A small image classifier, trained from scratch.
Model: 10.3M parameters, arch resmlp, activation silu, patch size [4, 4], layers 8.
Data: trained on made-up road signs on poles, 30.3 epochs.
Rows from block 5 of a small image classifier, named by matrix and row number. Rows with one number belong to one neuron. Each number is 128 + 24 x the weight over its row's rms, rounded and kept within 0 to 255. All counts start at 0. Numbers have three digits each. After the name is the row's rms in percent of the matrix's.
After each neuron's rows are labels from the 100 images, of 14848, where the neuron reaches its highest value: "patch colour" is the nearest of a few named colours to the mean colour under the peak. Only what is clearly more common there than usual is listed. The data: made-up road signs on poles. In brackets: how many of the 100.
# fc1: MLP up (model.blocks.5.mlp.fc1.weight, 1536x384), inputs 0-76
# fc2: MLP down (model.blocks.5.mlp.fc2.weight, 384x1536, transposed), outputs 0-76

fc1.172 101:098059146152144123083128119132124132177111126193108117140159140111124132111119099123113094145112068147147117128182159161083117126150100105120146190116142133122124103130129147153121133164100118136120135162094151121127141121063148165
fc2.172 117:134188133095094116123120112113114095096136154091141151086120125123166118126108115161070133133143132111118117153130050116128134125120132147106135091160148165089128147160134137150127149106163136137176136101127080124133066155139181155
patch colour: green (37)

fc1.389 099:126097133099131132122164085148124099151182131133119147115114112148177097120130101137161147143121080107075090112102127117128116183117143140134206131125110155117093116119122129141117106149097118120117090140094144147124093092169134175
fc2.389 105:125104119125135192108096149115126115079147125106098111170157182096122153110144144110124110141131154169172146138123141120111127149149130176103070115115163134102136157125091148104075124099180141141179151136104111156107120138129125076
patch colour: brown (61)

fc1.467 081:082118176116119107122153118114138093131133138123108126107120117188129111130111163119110118141099106153148135202124149114180115125128163099138131110131155123129118131133110103138159132145119131152081092107086150109128146141145144121
fc2.467 092:110145114161134163115149085144128092089110133165144090191134140121127141105134114124114107147122150120098118122127140098127198125083120183118069160138130141112126152119088149099135161137101136103194156117105101089106108081096158108
patch colour: brown (62)

fc1.69 106:188130160122089113129110148120138146123184123104140147133154114128119103141129112071091117109125133130106105139138162096128160133145081128146129128183147136160164191157110090127113111098157092132141151109114119101131138176133147138
fc2.69 107:082130142120148153128147128156115168159101101172159121147148163133127136107125093143138095146146140144114200140156141117119128101108151148129152106120098156092160102090149162119150129143161117187109140107163163110110144097125110117
patch colour: green (29)

fc1.684 103:127134136104157142136119146157132155144137140114149132084122128101139147182144127143101128132118136128150155098111143146152117092153116130108139161157110105142123134162133141124149106145149138144149078140132170103143108139101089126
fc2.684 102:135139123174106136103141131121160084080145136136128120158098119096128161073149160135140152098165121134158121148139103093131129109138078136158110122046152112079182095082102141151134155136102114130115157093127093138114142103132110090
patch colour: green (25)

fc1.407 091:136135127123139097119098118111127118110134088098110092105130141133157153114130150104126158126102113133108128109145125108125164107143112152130092137110164144153172140127124152117119098125117147154112119213127171138103107174138113119
fc2.407 104:107115121130117158132161177136114146147086159101115116170124109135115175140133131109102101153085127137077144160175130119143101119157121074144121082132103094141068121098150083167101131107121140105110113136105114133152109066124147133
patch colour: black (28)

fc1.268 110:140113127143150113127129136129153117094172140163137143104131163163112135156111164134146148101094105139139135114126138091109114159151117162083147176103133088142090119146110142152154153111120081094101118121144145117138118151154126114
fc2.268 109:116140045141123117150082148157134132128125138070141147134133109122120103121134154129121107148144135120129106159168083150116182091121108096135107108096141149140120134165111107117130130128093159127131135151120135150118115118141146143
patch colour: green (30)

fc1.289 098:135100117130104161159125119119104160146130148151142055092105176099134110139144133140125115161142138095111109137118167159147092125100129105178143127145174122158111126173135136142122137102097153172157103147173126135142178144131110136
fc2.289 085:147083109112095144141132142125140131126101118127099098130149116146131122109157119107112135100134147132126089130151100117149126123135129144117137153154100123147104128132155134156073095141119135092148077122139144131113118104139129136
patch colour: black (28)

fc1.474 089:119148142122140177092134159092102105128140107149107126095166131143122108122167115137106118126156168144105110162141202145153157145151118125123161109117138204131101104142101149103137128152110118115103094134132089132126140126144117147
fc2.474 089:112113106115150163097139130091138103114137146144090097108075166127066130126124103137115147101056122152180104117103120081134127127147110131100132128155164166123133114106164092091121112140118131117149091143134140136139088090114092144
patch colour: black (27)

fc1.524 096:105148124102160129139129128132104104144132134165110127135149122118157151114102196159141159142072168098142171153148150104076133129090103160109104131141133178127135136122132123116145176136101142170139107100141157143174088148119103108
fc2.524 107:124165098164089067130106121161118143112118156090149163120087066135099117159139133128120120123098124077121113121183066154132125124109120092144132146170096082140143105142141123168132132146106168118142130137141156095127175115099138172
patch colour: black (27)

fc1.245 106:154118158094146143162110155121152097116133145144114091126152154120125147115130115146170095156097101127156101076102120138112132116159101096102156117132118168150084158166094115107083117138156115127112130141149178101139103087089161156
fc2.245 101:137120098156096125143140127156113122123144103137144154134131116105137103136123115113110149129123106108111200101153101144116119145061107157154115166103128090128139117090168126166163100097118113108133135127082125123132109127157092113
patch colour: blue (25)

fc1.685 090:094094143132111138157143071132097114112092115129129131107132127109085160096122148140105149143139123110124075179119142145102173108146160133171095104148129137101074131087120137099141127138135145118072152132092120117123105084125150122
fc2.685 100:122087125132142146145141123133161114129140093173101087123117109141140110185113102126131101151116120122101155121126096135112113119092084169128130141119104140139174141131124128154102125080136132167119151129147085130078101136144110108
patch colour: grey (61)

fc1.541 103:096158117134121095103149120113130115109177114117108137154102100113112111172146092133089105142120097078107135117154120075128151085128119160137103149133175076120137141074163135099132123149143133136081135131162114107109137110110112109
fc2.541 113:106148172153135167131153142109123162128101107147153107116112137111151143091129093133111114117152136118137140126101178185131096157093165140160148103104104122133123125158132122075128096130134155138166137146141165146138148134137150110
patch colour: green (26)

fc1.65 096:099150161168144117117093111131126116148110147138132144116157115112150110101060159101136136175101144124162157161099152130127125118110149109139189132138127186107153126132155152081124141126117137147079117133146140104136120164046122108
fc2.65 103:136113108132084139150115144139143152119141100132114118133155142158064171154134157146150141084111103142129082134121101077122093140145123074148136138143098130160153136123127116211159110145160152109137119127129130187145147212119117126
patch colour: black (36)

fc1.696 109:132110117105080126162130105135109146149159164155101133141158126121153104093137100148150147094132108135134122129101178126112109081141154135103129109146109117160125159100126139081140112109099148127139142124118148122128145178159138110
fc2.696 100:115171105143095136122085128150173097147108112115129103116121115145135112150128129094086115135102114156095124136174064127152179137119088159126115142147123132107142112160138079132134146164125142116130137084119142120086117084129117131
patch colour: brown (60)

fc1.495 110:110119125120099112192110156145111142112127128139146133068103081075098155097137129137132098122121107124127127117111142149134118068163108149093163133132162108121113135126148166107140149112141092099149124150163120145123104133109119105
fc2.495 100:131093112156136118104127098134154122081141104137123125142146131104135140156117141133111155147128141096097130118126112135137114128157100101154067121126112148115113093088122110122120166118095141138141107106081107095179157129144136116
patch colour: green (25)

fc1.305 093:130108154147137147167095128134132096114114105146143138115116135105130159121102144168086133152174132097144069147103110134092176105132159147197111140131119172101091126074122111074111146106131136131111173146114136114168133088141141137
fc2.305 104:097097144141149162110166088146122141123124097131113070114112116116111115127135109142162119123094120171106174130121157137117137133098114183126141146109140102148127132122132183095111109134140110152110168118153079103087117129152089094
patch colour: grey (60)

fc1.139 096:139179172151082167140090137094125168134128131097160133101148131140117089124151104132152126168194126121125114145111128118122114110147142100138161151086106113104121165120087104165131117131130144128171131109119133143189113125167150146
fc2.139 095:136097109115183114123091135144136140128154163124125124128092080145152135118127149136110159064099099119149121131134138099134154115121118136126139112172147130103103141102108118122125156104144089158128138150084116140127124155121119105
patch colour: grey (60)

fc1.28 085:096117134106135138149116143143103114112110132153122148098098157132152132154092138140122134142166156116136167137177164104149102103174115100125116154121094135115129138090109112168149108119153148116089106121157119103130114129090160102
fc2.28 085:080126137181113161098130118124125086168120123127106135132106131086119144085154157125117130150144115143180134098147128125167116119119132202089124141095161145106143142068145160090108120123159077136150069107118072119081127115129142085
patch colour: black (37)

fc1.200 106:162127156120162136141146126080167111113109124106092130117127112120099120163127114151107107145162150093118078146132117147117129140146111109159158171074124148153153114122053134178134108124102135101111148153122091134174140124122108124
fc2.200 107:097101108115116099090154147148151128135127098135142122140118146112141178127098117123154174086076151117148154111081107148103139146114104147087113132139141141122141131147199133143118134149154137145155121106151165133107128147140108094
patch colour: green (26)

fc1.392 100:163108160115148105124097097151123139110133146137143144125094106126114128182126129069074112125135136157120123127095149095121163102158110085142123137106121109167137156110129109099147136106144187147087109145094137154121087162131151127
fc2.392 092:132152090133107133124140115076129123159075152118137138134157114125136154096134148127140095125135109134122136116150134113132139154141166132149138153119120178095127093122119154136093153145113120104155163132168128111105137095095097126
patch colour: grey (60)

fc1.104 096:139148192124153136101146156136145123104125092100125151124131115109082112054116131104146140208116123103147120158146112092120110091135127096162149153143129143140127104173150130114167123127106129116124126118146122141153167142079126150
fc2.104 098:134119087109112142091106130143142144117132115088089111133145119148133151182142157164094098084114112093153076144081102147055130173125145104131157145115122110086144120122113155219141147143158165110101091085109136145136133188107156150
patch colour: black (29)

fc1.555 097:143069097162128124130110121127154148105109165131113126114171148155122099151087112171212120102080080151147157120134130118111139108153117129096118126139078144121096133128101129150123092120102122163133143130161139134121136134126141099
fc2.555 098:107138122156086103076132119135134128221150108110151146146109124128164128131138140144091101141136146119107090117136141160145138106067118096169103153132144174114194142152126149138102158137113133108157130133140139139137084135145111124
patch colour: black (30)

fc1.664 098:093074124144107121121134163128106150118098128092140170135104084152133130150140131109136123116110132102112101145108146135177076117156097132093146117121096127119097151095139184121129122130137148133142138107153149175125132134141126125
fc2.664 093:159146115146082167177105114132122122137207127158129094160126164126146126114143158144154129107140140143154163104133138136107130153143136121111135153112149106126184120128145111113125135123126105105080148068081142164119128115134136085
patch colour: brown (69)

fc1.133 102:120135160136138143138114162159126127116098143136111160139076114136147131129157138096125094172135136159159115187094137139107166155118145132139145119126121185131133115110136130142106128117121117124124104154143101113097115105110105097
fc2.133 108:104104135111120182137153169132115150089109152140085094162114111128125186129143154154134149093145133112120143136146123158130170141146108132108146106106144101156103165113155175128125094118091069099087164139148073123144143101136096117
patch colour: black (27)